config.yaml
dataset: "strings of digits, spoken by a formant synthesiser in many voices"
encoder_qk_norm: false
label_smoothing: 0.05
decoder_norm: "layernorm"
decoder_mlp_ratio: 6
decoder_head_dim: 16
decoder_inner_norm: false
optimizer: "muon"
momentum: 0.95
grad_clip: 3.0
Rows from block 2 of the audio encoder of a small encoder-decoder audio transcriber, named by matrix and row number. Rows with one number belong to one neuron. Each number is 200 + 30 x the weight over its row's rms, rounded and kept within 0 to 999. All counts start at 0.
After each neuron's rows are labels from the 100 clips, of 14976, where the neuron reaches its highest value: "lies over" is the class under the peak; "top examples" is what is common among them. Only what is clearly more common there than usual is listed. The data: strings of digits, spoken by a formant synthesiser in many voices.
# fc1: MLP up (encoder.blocks.2.mlp.fc1.weight, 384x192), inputs 96-191
# fc2: MLP down (encoder.blocks.2.mlp.fc2.weight, 192x384, transposed), outputs 96-191

fc1.291,176,160,215,182,198,166,215,202,146,190,223,197,188,188,173,216,220,196,206,274,186,178,221,173,166,218,187,200,229,233,209,205,248,194,237,222,150,255,222,214,166,208,248,187,186,201,220,218,234,188,153,174,160,203,189,229,220,168,152,234,198,209,169,164,221,201,197,202,215,210,197,188,167,192,285,211,241,217,214,233,212,154,153,207,197,145,216,260,135,248,250,181,199,198,248,196
fc2.291,216,214,153,226,212,169,221,145,229,193,193,189,258,278,167,189,212,180,229,175,141,198,191,205,235,196,158,181,226,180,205,218,164,211,206,163,220,147,183,215,232,210,164,181,194,252,232,167,202,175,214,179,155,138,222,203,197,236,198,201,197,151,219,197,249,193,210,191,207,222,177,275,224,236,170,253,117,200,190,144,222,209,223,184,217,203,237,188,209,171,203,205,225,277,185,219
lies over: /ɔ/
top examples: "four"; voice: child-like voice; first digit: four

fc1.271,180,190,162,202,272,172,253,146,204,196,195,198,169,223,202,240,181,182,205,212,138,211,199,183,145,223,189,272,152,219,214,151,200,196,187,254,237,186,186,210,199,172,198,203,207,206,160,247,163,188,268,188,123,223,210,213,237,158,206,187,220,196,170,162,232,222,231,181,199,187,165,226,211,206,160,188,210,235,137,230,196,178,240,205,258,187,182,235,173,246,230,191,188,228,261,204
fc2.271,168,221,223,195,159,167,135,171,188,202,212,186,245,179,207,173,220,190,243,161,247,263,127,221,234,179,203,223,201,192,206,210,176,170,259,169,192,201,231,170,222,184,225,203,235,182,196,216,206,145,139,227,231,207,182,253,161,234,207,202,247,213,210,278,253,227,192,180,201,199,188,184,227,177,221,259,204,173,264,167,205,218,129,209,201,248,218,167,218,234,243,207,155,205,222,226
lies over: /ɔ/
top examples: "four"; first digit: four; pink noise

fc1.47,226,236,187,178,163,170,214,263,199,189,191,226,217,158,176,169,198,175,247,147,244,256,197,207,212,206,194,213,231,217,199,191,176,225,180,198,220,201,224,212,148,166,217,205,230,209,199,239,182,152,179,211,167,192,227,232,207,188,203,175,231,166,195,209,195,179,268,190,191,180,204,246,216,190,168,176,202,179,179,209,89,227,191,179,218,193,195,189,209,203,196,229,207,198,186,175
fc2.47,204,208,200,212,191,197,159,181,236,195,253,159,168,177,191,193,213,143,200,173,149,180,179,176,208,239,271,200,208,178,178,202,275,169,240,195,178,240,226,173,174,202,206,143,193,223,243,204,150,190,177,154,198,172,194,241,193,191,206,207,200,193,258,215,201,192,180,193,221,201,268,184,181,227,255,253,208,206,142,219,238,186,194,215,122,139,203,178,223,235,245,152,205,216,155,219
lies over: /u/; /i/
top examples: "three"; voice: deep voice; first digit: three; first digit: two

fc1.256,229,210,189,199,199,191,248,197,198,190,166,188,175,240,206,226,182,227,209,218,213,250,176,186,197,170,226,198,213,229,238,165,144,142,190,146,278,252,278,242,229,200,141,239,217,127,215,222,169,180,234,197,145,233,228,195,224,188,189,239,212,241,189,172,203,162,201,188,142,229,202,192,243,242,178,173,224,203,171,176,169,149,215,173,237,257,167,195,195,206,181,257,238,196,198,217
fc2.256,177,239,257,190,178,154,172,197,233,179,187,252,198,163,198,248,210,193,174,221,157,232,212,193,244,199,194,215,195,201,154,205,265,215,194,200,195,190,150,183,204,196,196,210,149,232,187,181,191,190,196,209,227,182,202,233,171,179,213,206,90,199,174,239,217,218,229,174,217,192,196,198,209,174,193,219,185,205,250,237,218,259,170,198,175,145,203,163,207,170,182,185,187,165,219,122
lies over: /ɔ/; /aɪ/
top examples: "four"; pink noise; muffled (low-pass); first digit: four

fc1.223,209,128,227,178,172,158,209,240,201,189,235,168,232,219,178,167,172,207,216,188,178,232,256,216,202,145,182,169,178,206,216,247,211,131,217,176,281,206,183,196,248,179,202,227,163,184,252,234,125,173,143,172,174,143,210,176,171,207,213,212,194,227,186,223,225,219,215,248,170,194,192,186,145,191,235,211,229,239,198,196,167,235,182,199,175,172,201,169,195,208,209,152,181,153,154,257
fc2.223,189,194,180,229,201,188,155,218,241,173,179,181,169,182,250,228,191,185,172,161,234,143,209,147,244,222,176,232,209,202,197,178,160,239,138,182,160,218,180,204,200,170,192,247,208,174,227,199,190,261,215,189,220,265,211,187,191,151,184,159,126,236,194,192,158,246,221,170,202,233,238,199,201,212,239,178,196,216,224,195,218,178,200,168,252,253,194,228,173,177,237,189,226,182,251,114
lies over: /aɪ/
top examples: "nine"; first digit: nine; last digit: nine; muffled (low-pass)

fc1.30,187,201,225,233,179,196,199,180,238,199,230,155,198,157,205,199,182,185,200,196,190,160,217,192,135,223,215,276,227,159,190,212,195,175,181,221,303,198,232,201,154,231,170,215,208,176,171,180,235,175,247,203,171,232,243,214,167,247,226,204,166,214,229,212,193,174,219,251,226,162,213,212,184,196,203,187,180,173,154,175,227,193,182,250,220,179,206,188,213,196,229,158,205,208,194,289
fc2.30,217,196,203,219,231,203,171,242,193,213,178,194,244,223,224,163,182,207,205,159,198,160,184,187,200,148,206,195,199,225,173,231,228,227,207,197,178,143,180,207,197,178,215,169,171,243,216,145,290,176,163,123,178,195,219,81,254,245,183,205,195,169,205,198,245,191,209,196,184,189,127,189,197,202,199,218,238,221,217,213,160,177,219,196,220,145,234,197,163,202,247,204,195,222,183,186
lies over: /aɪ/
top examples: "five"; voice: child-like voice; first digit: five; last digit: five

fc1.333,184,220,186,233,255,141,228,221,181,173,195,185,241,242,157,206,175,243,187,213,213,153,173,210,175,136,214,178,155,216,211,218,189,200,241,194,201,154,186,209,200,199,177,208,226,196,227,235,211,213,211,176,167,224,106,178,181,234,191,265,198,181,220,160,170,154,205,190,226,226,185,181,134,184,198,205,213,140,203,206,191,216,213,199,229,192,206,206,186,207,160,155,178,235,216,216
fc2.333,226,227,156,208,191,227,218,164,198,144,182,226,177,214,194,154,173,169,230,163,230,204,215,162,220,235,215,218,142,239,248,202,170,227,191,280,212,241,181,185,203,281,209,204,220,226,180,166,156,180,172,233,209,211,232,155,216,226,229,179,235,241,221,188,192,208,124,206,142,205,226,228,262,167,214,195,204,187,165,201,262,242,199,203,169,229,159,191,167,175,210,225,181,230,227,180
lies over: /k/
top examples: "six"; voice: child-like voice; rumble; mains hum

fc1.337,209,167,164,178,211,161,173,178,216,191,168,199,192,233,187,229,206,167,227,207,222,291,196,239,203,181,152,172,172,204,242,199,150,237,232,183,260,203,220,190,173,200,217,192,167,181,192,197,224,162,220,221,243,262,225,238,217,266,185,192,264,157,168,232,162,267,188,222,193,214,164,212,170,247,244,215,170,182,167,243,153,221,210,194,205,241,202,175,184,184,173,116,191,209,216,238
fc2.337,215,147,205,198,261,247,267,231,147,194,178,202,141,193,219,163,231,184,171,201,197,204,250,197,205,193,241,178,232,207,192,206,257,202,184,205,135,191,159,212,203,199,254,235,275,196,219,218,159,148,200,213,205,199,158,163,181,150,171,201,204,228,186,201,176,227,216,233,183,170,212,230,179,109,132,170,229,254,194,240,218,176,187,177,205,193,148,224,197,203,180,213,186,246,191,149
lies over: /t/
top examples: "two"; muffled (low-pass); last digit: two

fc1.300,199,108,186,238,226,246,191,198,217,184,164,183,190,176,226,195,194,215,247,263,226,170,204,175,211,218,180,211,226,243,234,194,207,215,269,179,198,181,246,185,223,221,131,209,211,150,175,196,232,232,210,199,197,172,215,210,203,232,222,174,206,196,175,193,175,220,193,181,197,243,189,219,192,228,223,206,207,217,216,232,157,253,221,206,234,196,162,152,197,190,193,238,169,241,176,224
fc2.300,272,229,216,203,236,209,183,223,199,192,217,229,183,212,179,170,180,171,193,203,173,174,177,202,191,220,218,248,198,186,160,204,166,180,212,234,160,174,201,252,172,188,220,198,248,137,191,238,136,128,215,172,245,209,158,182,209,173,207,214,172,217,216,218,157,209,194,222,219,225,218,110,227,184,178,210,250,238,157,177,248,173,170,227,197,180,300,216,142,261,177,161,196,191,167,199
lies over: /ɔ/; /t/
top examples: voice: child-like voice; "eight"; "four"

fc1.222,197,179,207,202,119,204,143,209,158,163,173,193,175,226,146,230,161,179,222,249,216,166,215,213,205,212,176,134,171,207,198,220,218,191,195,172,208,219,160,192,187,210,237,228,212,184,230,203,161,209,163,178,184,206,190,193,186,201,252,182,212,157,175,212,199,224,187,216,205,146,195,210,162,208,151,191,197,215,229,196,206,225,199,145,204,205,168,169,218,240,220,245,267,215,185,178
fc2.222,186,236,235,196,261,165,228,198,232,271,175,175,184,175,242,142,246,158,205,212,159,155,233,156,222,246,201,191,166,176,202,180,172,164,228,211,194,199,256,215,218,200,195,191,236,261,224,226,243,162,232,164,210,198,168,251,219,150,230,182,183,236,206,258,145,217,189,187,195,208,187,162,209,162,205,184,229,206,184,162,172,199,162,229,187,192,152,186,224,207,181,184,187,226,240,238
lies over: /u/
top examples: "two"; reverberation; last digit: four

fc1.10,181,197,180,201,156,155,179,225,169,188,165,191,159,175,254,208,206,149,214,226,223,251,222,207,256,186,237,212,169,202,238,200,230,188,214,203,226,175,220,203,166,196,178,247,207,167,200,215,93,174,194,202,164,199,172,185,169,201,201,220,188,228,218,197,193,205,171,164,222,189,158,232,190,143,186,232,204,220,209,182,170,215,168,223,161,220,275,218,140,208,223,166,177,195,241,207
fc2.10,193,165,230,179,202,235,184,208,209,199,185,211,228,241,257,210,259,179,191,211,148,179,145,186,235,153,179,205,207,220,186,203,169,210,206,207,188,215,185,190,184,150,201,206,210,195,212,164,200,216,199,189,174,171,185,174,216,186,194,212,190,241,207,158,266,164,169,209,208,209,221,180,228,225,227,275,164,195,127,209,193,222,212,189,228,261,216,226,238,221,233,266,187,254,163,226
lies over: /k/
top examples: last digit: six; pink noise

fc1.267,120,214,201,214,191,202,161,232,223,238,183,175,171,214,231,164,213,170,212,212,194,266,207,214,215,143,203,199,191,221,229,209,178,202,211,243,261,191,208,154,201,203,249,226,197,194,223,232,141,149,217,209,189,173,218,205,176,174,215,261,174,242,204,200,149,231,174,213,196,232,166,210,236,210,138,204,233,170,190,160,188,174,181,218,158,229,181,154,211,256,198,186,244,257,208,205
fc2.267,215,143,229,245,223,202,200,174,203,179,125,179,166,220,241,202,221,170,185,231,201,192,161,188,131,210,224,220,237,200,213,145,229,203,234,155,160,228,219,208,200,154,173,190,209,175,218,222,178,182,168,183,199,197,212,236,214,236,188,179,227,158,215,199,198,138,207,147,194,217,248,202,158,220,193,261,174,192,186,228,193,220,227,177,167,196,205,224,181,210,190,225,169,135,190,164
lies over: /oʊ/
top examples: voice: child-like voice; "zero"; last digit: zero

fc1.219,171,246,150,251,216,180,187,231,215,196,197,148,178,178,182,167,236,158,181,197,207,174,159,213,196,215,212,163,240,117,185,223,205,233,189,250,211,207,164,179,221,204,201,220,220,212,190,259,194,246,187,246,204,167,188,166,233,215,220,207,227,233,198,203,246,179,164,213,182,167,271,136,197,180,247,231,185,221,215,224,156,187,227,187,205,181,200,190,167,200,209,153,227,184,231,205
fc2.219,220,191,250,190,213,171,269,216,240,184,186,213,180,219,234,205,193,214,223,223,174,201,196,175,189,208,173,246,216,218,222,127,208,147,244,175,153,227,157,154,210,201,225,183,229,216,239,136,189,186,215,207,211,206,271,183,195,220,150,208,179,145,200,120,284,159,208,179,210,233,166,220,193,177,194,217,190,151,226,207,220,201,203,192,162,195,215,298,193,165,238,206,195,205,215,180
lies over: /t/
top examples: "eight"; number of digits: 5

fc1.53,205,163,178,217,235,178,243,185,210,197,216,167,209,183,216,243,153,146,192,231,184,192,208,210,190,175,159,206,187,217,198,207,172,169,186,165,145,195,176,288,203,180,247,132,201,250,195,192,162,231,232,225,239,189,200,147,176,220,205,173,175,200,228,211,253,202,205,186,184,207,273,174,253,198,209,190,178,191,112,227,217,161,200,245,207,214,207,164,210,183,211,191,183,260,181,225
fc2.53,161,210,185,262,228,203,236,224,165,215,184,239,230,156,131,224,148,248,169,204,189,147,196,194,166,236,183,196,233,251,169,150,187,211,199,202,265,208,225,184,163,174,183,227,160,222,221,164,189,223,232,199,217,219,201,188,226,162,212,232,193,196,181,191,222,159,208,202,167,222,216,173,254,223,201,196,199,194,258,179,218,203,246,211,186,250,227,222,179,176,203,208,151,192,161,142
lies over: /u/
top examples: "two"; first digit: two; last digit: two

fc1.113,195,157,160,230,169,231,190,210,187,213,237,219,207,222,169,105,202,179,214,210,202,197,155,172,188,186,166,209,209,161,240,223,186,121,210,169,201,223,196,161,190,213,184,235,127,194,154,206,172,206,197,247,192,190,254,234,226,248,179,243,182,216,218,238,235,151,275,196,216,207,229,237,211,260,172,234,170,216,174,194,210,222,175,221,228,189,258,269,221,253,223,205,148,265,180,205
fc2.113,225,268,207,213,236,204,204,193,207,221,193,177,209,203,200,190,182,164,190,207,153,193,172,214,160,158,193,211,212,201,225,197,226,219,250,178,192,164,226,226,150,177,145,203,210,169,191,244,213,214,262,192,211,171,125,140,204,184,162,234,185,213,221,197,174,200,198,199,177,210,212,138,158,170,205,175,177,164,259,208,230,168,230,147,222,167,239,176,134,146,192,237,201,196,233,215
lies over: /t/
top examples: "two"; first digit: two; rumble

fc1.45,210,167,207,219,244,196,208,258,218,184,193,179,181,181,188,233,230,228,191,175,218,229,200,212,210,192,160,144,136,215,201,189,267,197,186,221,217,208,239,133,175,183,176,207,153,180,184,194,222,146,238,217,169,158,173,185,219,190,179,202,207,205,200,198,217,183,296,225,188,204,177,219,200,208,186,213,195,266,189,201,229,195,174,218,238,183,269,242,166,224,192,172,134,240,198,166
fc2.45,238,264,206,192,249,281,223,189,193,180,215,206,176,216,206,221,164,190,170,206,165,195,133,158,206,143,204,222,201,211,187,203,193,179,221,264,157,122,215,258,196,242,209,205,212,206,161,195,195,211,256,194,131,205,189,192,192,189,233,196,204,169,195,183,214,201,195,212,236,223,194,202,245,186,257,188,142,235,235,195,214,249,203,211,208,136,206,225,144,205,209,186,197,227,159,208
lies over: /t/
top examples: "two"; first digit: two; last digit: two; rumble

fc1.172,193,238,162,167,255,151,226,214,217,165,121,249,207,177,176,174,202,218,183,181,208,273,160,178,217,174,221,148,224,262,214,226,182,235,223,227,216,198,205,217,197,232,161,170,219,234,209,246,203,182,199,179,223,211,215,170,147,154,192,223,231,209,230,229,258,176,258,155,188,206,197,239,174,175,221,178,193,192,204,199,213,192,160,285,234,184,230,171,230,195,183,151,206,130,249,233
fc2.172,168,205,212,230,260,275,164,161,212,183,249,208,192,182,228,202,227,169,168,177,230,137,206,178,186,193,203,208,193,162,192,151,172,166,206,204,215,180,217,221,172,188,202,176,176,151,201,193,212,205,180,203,186,167,206,251,195,198,172,227,152,195,219,164,145,174,206,208,175,208,221,186,230,198,198,219,176,205,206,167,180,194,213,188,208,254,166,256,189,178,192,200,200,233,183,191
lies over: /k/
top examples: "six"; muffled (low-pass)

fc1.95,107,205,183,191,201,187,156,173,232,182,226,170,174,153,163,173,197,201,147,239,229,169,161,180,218,206,229,186,224,208,214,154,175,212,253,186,189,225,185,222,199,185,207,187,229,174,257,235,194,215,246,245,201,225,233,140,217,195,182,192,190,177,195,219,204,187,150,187,146,195,184,169,173,188,213,151,205,175,203,257,209,173,210,209,208,210,223,191,173,165,228,219,216,247,178,238
fc2.95,217,149,254,190,200,246,150,228,216,214,117,180,210,186,207,174,188,216,250,250,209,130,185,209,188,224,190,206,239,139,232,167,204,202,175,227,172,194,171,205,176,203,233,231,197,173,176,179,123,194,233,199,172,232,159,229,140,182,231,207,142,199,222,162,186,215,193,239,200,257,191,209,268,165,178,251,172,227,223,117,224,188,192,173,185,154,197,236,190,227,204,152,176,205,241,245
lies over: /u/; /i/
top examples: "three"; first digit: three; last digit: three

fc1.249,146,182,222,195,175,240,205,192,191,212,190,143,184,212,206,186,211,227,167,172,191,203,224,189,196,185,239,213,152,202,221,219,166,159,172,185,149,228,243,179,226,262,235,197,239,166,191,187,209,200,169,277,246,228,200,220,176,213,193,160,248,172,217,175,170,211,121,179,216,149,158,232,177,197,139,232,205,286,163,170,181,173,226,194,189,214,217,178,232,213,197,165,209,194,221,150
fc2.249,170,185,209,189,202,191,147,264,191,194,192,234,242,183,199,200,173,198,187,184,191,235,223,147,194,222,204,215,185,220,222,176,239,217,226,237,190,226,177,245,192,287,152,187,219,240,255,241,218,188,170,161,160,259,213,194,197,192,160,209,201,176,171,188,229,166,201,188,212,202,234,152,200,187,225,163,220,176,219,208,197,183,183,204,168,181,199,203,189,265,210,231,206,230,218,192
lies over: /k/
top examples: "six"; first digit: six; whispered; last digit: six

fc1.302,231,214,192,213,163,237,217,167,199,247,147,169,207,200,208,240,233,204,142,168,255,255,193,198,146,170,203,175,225,164,185,223,206,213,195,194,224,184,204,204,145,263,238,215,201,194,202,159,259,224,223,219,243,158,193,210,170,190,135,170,199,169,145,204,194,196,202,200,219,230,183,204,210,168,139,224,243,201,249,216,204,215,191,218,222,197,209,142,238,199,175,157,198,195,218,175
fc2.302,176,225,173,221,185,173,131,233,195,221,190,190,176,227,254,245,204,192,199,212,155,203,178,198,180,230,201,225,128,211,232,223,203,178,223,286,174,139,162,185,236,176,169,187,186,235,189,139,205,176,159,208,222,187,193,156,183,204,174,237,147,236,234,191,207,151,194,184,165,181,227,243,199,206,249,205,187,188,198,209,151,204,228,182,179,280,231,260,159,197,169,223,221,200,135,235
lies over: /k/
top examples: "six"; first digit: six; mains hum; last digit: six

fc1.234,187,195,229,223,222,168,193,211,122,186,139,187,181,222,197,210,221,202,233,236,235,215,219,156,200,217,218,219,229,192,221,201,202,223,208,152,179,194,222,161,191,207,203,188,188,222,201,148,223,254,214,234,178,208,189,198,165,180,193,138,277,162,220,194,158,136,220,158,190,273,201,223,189,262,246,230,212,185,218,135,123,183,216,170,218,178,180,173,208,168,193,173,180,195,181,190
fc2.234,212,222,165,164,186,165,185,236,229,225,246,186,210,211,197,218,241,170,170,219,207,240,195,162,180,213,208,196,185,142,215,235,235,212,227,235,239,244,183,181,161,176,200,179,220,207,235,220,170,181,259,217,238,154,148,218,193,171,158,265,140,208,225,259,212,166,181,176,154,194,175,199,229,149,174,197,198,169,203,215,234,184,206,214,198,175,278,202,183,236,196,167,194,179,184,207
lies over: /k/; /eɪ/
top examples: "six"; "eight"; last digit: six; first digit: six

fc1.50,225,190,197,225,221,189,202,213,173,170,175,187,154,246,204,182,219,202,180,174,234,178,135,209,76,253,222,204,180,167,202,242,204,210,216,202,245,195,246,282,217,209,268,216,200,205,153,216,224,238,197,235,160,165,196,214,137,135,256,195,197,184,236,165,204,151,220,174,217,199,228,199,183,202,212,159,241,209,178,204,191,159,217,153,200,209,221,241,190,163,226,235,216,222,174,193
fc2.50,172,207,205,212,169,212,190,230,172,243,185,224,156,172,203,204,190,142,254,169,128,200,198,203,242,237,246,192,203,281,263,228,215,163,199,230,190,193,158,141,200,214,148,199,187,184,216,184,252,161,182,173,259,243,164,231,202,244,201,228,213,224,200,179,170,224,175,245,173,214,165,166,205,140,199,212,118,186,224,208,164,247,234,224,186,156,265,154,158,220,166,218,211,205,216,209
lies over: /t/
top examples: "eight"; pink noise; white noise; first digit: eight

fc1.303,184,165,231,213,216,208,181,214,199,274,207,185,164,204,205,137,164,126,248,205,231,236,206,229,216,217,244,196,258,159,200,226,231,148,184,181,182,219,227,207,162,220,178,112,199,218,192,253,197,201,202,247,160,217,189,215,181,190,180,204,161,212,198,201,224,224,169,236,197,182,156,225,242,207,225,231,233,208,236,208,226,221,200,193,203,242,112,182,221,176,186,202,198,126,223,216
fc2.303,162,205,226,175,197,176,200,177,224,172,215,182,239,210,223,178,245,205,192,200,183,207,190,135,194,234,240,172,181,218,211,219,220,192,213,225,200,206,202,200,218,255,232,167,237,159,246,186,189,205,204,211,218,213,193,160,233,211,151,189,198,232,136,162,211,198,165,160,233,193,232,201,233,239,159,133,230,182,212,191,172,245,209,165,216,193,189,234,168,207,269,229,174,250,171,268
lies over: /oʊ/
top examples: "zero"; voice: child-like voice; first digit: zero; first digit: two

fc1.186,248,213,205,203,225,179,160,184,229,184,180,213,193,239,242,140,231,173,238,222,187,182,220,200,175,260,177,146,207,206,180,228,206,189,153,197,202,155,231,212,188,247,213,201,217,167,237,234,179,205,241,213,164,232,173,253,191,204,144,220,216,215,153,191,112,184,193,228,189,134,200,197,190,223,240,219,210,186,249,215,155,168,233,144,205,195,221,194,244,204,181,138,189,208,225,240
fc2.186,169,196,184,161,207,242,171,171,218,181,231,190,217,163,169,241,206,227,210,267,214,241,182,206,176,176,180,181,220,175,233,246,206,255,174,207,231,193,179,223,144,206,165,213,235,231,173,219,226,162,165,214,208,201,225,207,167,191,167,186,167,177,199,219,260,207,193,158,245,264,178,233,203,191,203,194,191,191,190,151,168,157,218,206,197,220,279,209,204,200,139,217,224,185,172,173
lies over: /k/
top examples: "six"; pink noise; last digit: six

fc1.255,170,144,223,174,191,230,187,219,223,221,240,185,181,226,190,172,171,207,210,202,208,222,195,208,196,218,178,190,175,200,212,194,241,240,139,220,223,227,168,202,162,203,194,193,245,252,191,200,151,164,173,145,226,190,208,168,193,158,195,182,191,183,138,192,192,192,224,203,149,191,172,168,158,230,224,208,211,222,223,178,212,182,199,209,193,205,198,180,233,188,239,207,216,198,215,228
fc2.255,219,201,188,184,187,134,223,198,205,203,176,234,188,182,203,247,214,181,239,184,214,148,229,204,201,173,227,210,233,242,148,200,198,182,204,170,243,201,205,206,178,177,245,118,207,189,201,219,214,239,167,216,134,208,148,172,240,236,205,229,192,204,200,172,227,215,172,185,207,227,188,235,252,234,200,175,211,230,189,215,207,190,180,138,183,208,246,171,143,186,192,201,198,211,216,188
lies over: /u/
top examples: "two"; last digit: two; first digit: two

fc1.343,168,187,150,205,234,179,202,214,232,205,204,202,235,165,240,227,155,260,213,181,160,180,198,181,198,209,188,223,269,224,194,178,237,193,183,235,205,248,198,176,158,199,192,219,170,185,148,194,235,185,259,186,257,251,216,192,215,128,188,154,197,186,209,217,188,215,189,164,145,258,217,218,185,233,240,181,200,224,197,222,188,195,186,205,216,201,220,231,229,212,260,207,168,234,194,161
fc2.343,165,198,187,212,222,219,231,157,217,220,168,192,215,237,178,182,232,235,223,238,202,200,212,191,183,216,212,178,169,187,200,224,191,184,231,200,234,156,175,243,238,246,182,251,216,214,287,195,178,152,185,211,167,219,202,180,154,213,210,205,182,267,181,266,244,229,168,179,245,239,147,182,166,224,172,166,176,184,159,185,209,179,223,223,259,210,192,174,188,196,269,194,214,174,173,170
lies over: /ɔ/
top examples: "four"; first digit: four; last digit: four

fc1.23,143,197,193,228,164,178,197,219,176,201,197,206,195,185,236,137,250,220,239,213,195,157,248,202,234,177,249,237,215,140,201,189,179,274,205,202,220,190,231,195,215,206,230,253,191,242,184,228,231,197,165,226,273,158,226,191,144,248,200,194,174,217,210,170,207,202,157,281,226,152,179,207,233,268,199,183,209,202,176,210,139,184,243,182,204,190,231,193,214,118,213,210,174,245,264,202
fc2.23,263,140,236,187,192,202,190,224,201,240,195,175,134,223,198,162,151,211,237,235,163,210,187,194,186,198,157,178,195,195,175,244,193,169,208,196,199,214,202,199,186,200,175,241,199,207,161,217,206,244,97,217,197,158,156,209,312,199,211,199,190,187,255,210,276,214,236,187,175,226,165,225,197,208,215,190,182,189,195,165,225,193,225,146,215,175,169,178,201,255,173,198,213,217,204,172
lies over: /aɪ/
top examples: "five"; number of digits: 5; mains hum

fc1.175,160,199,143,177,223,170,179,157,178,207,219,191,171,215,126,174,205,259,185,206,206,178,185,181,186,228,193,142,161,190,252,204,240,220,214,194,186,185,188,176,147,256,232,140,172,141,210,251,222,177,173,176,228,182,206,215,226,203,211,210,167,175,207,211,214,209,256,203,231,226,198,186,206,161,170,212,175,128,194,198,207,205,195,196,216,193,249,240,202,242,202,252,236,214,207,186
fc2.175,230,189,197,140,166,186,238,208,223,202,217,186,156,185,163,216,212,181,178,196,174,204,134,170,185,251,189,179,229,215,176,186,261,217,170,201,182,248,169,212,213,157,199,205,206,254,219,227,227,197,194,225,191,213,176,215,223,255,215,186,201,153,166,167,144,180,193,164,218,172,199,214,171,188,203,197,178,183,180,159,185,207,238,157,164,200,216,160,198,183,200,267,205,196,182,224
lies over: /u/
top examples: "two"; reverberation; first digit: two; voice: child-like voice

fc1.236,194,208,189,202,222,265,164,202,135,238,240,196,187,207,199,222,221,177,177,181,202,151,226,257,215,197,213,181,211,186,159,157,211,222,133,186,118,164,200,217,241,183,234,259,157,201,183,198,177,198,185,163,192,192,227,178,232,199,198,208,197,232,209,210,220,185,226,227,217,215,207,216,194,220,191,234,203,190,210,180,195,192,156,212,180,211,138,135,187,177,240,258,189,204,192,164
fc2.236,213,188,172,216,219,220,188,174,277,171,180,160,219,199,166,217,188,234,152,168,210,182,188,167,218,207,238,204,176,189,211,237,193,220,213,221,287,232,201,208,138,180,242,178,179,195,156,176,211,237,204,246,215,246,177,240,253,246,241,225,179,208,204,167,166,196,206,177,187,168,190,203,202,256,165,220,193,166,207,244,165,202,171,198,211,183,218,224,227,165,241,188,178,171,182,195
lies over: /ɔ/
top examples: "four"; number of digits: 5

fc1.232,191,188,191,196,235,219,288,187,190,144,237,203,221,217,153,193,169,185,227,201,210,183,185,195,185,272,180,217,207,180,231,229,209,188,210,172,205,191,249,223,243,202,191,223,181,194,178,168,177,129,188,150,185,153,185,241,182,205,152,192,207,231,218,191,183,230,215,204,173,156,229,241,203,189,164,138,225,205,162,198,72,219,218,172,199,185,219,190,248,208,150,159,213,166,211,189
fc2.232,233,206,186,203,198,225,243,227,255,215,218,211,151,149,203,193,223,216,258,203,160,186,240,145,219,167,260,225,266,211,241,169,199,176,229,207,179,213,184,135,214,161,233,212,203,217,211,197,187,173,183,237,189,238,215,206,259,187,190,218,240,216,180,123,216,207,170,234,145,220,154,219,166,202,209,222,172,241,226,212,226,219,167,233,190,188,217,200,218,205,210,233,194,225,271,193
lies over: /ɔ/; /aɪ/
top examples: clipping; voice: child-like voice; muffled (low-pass)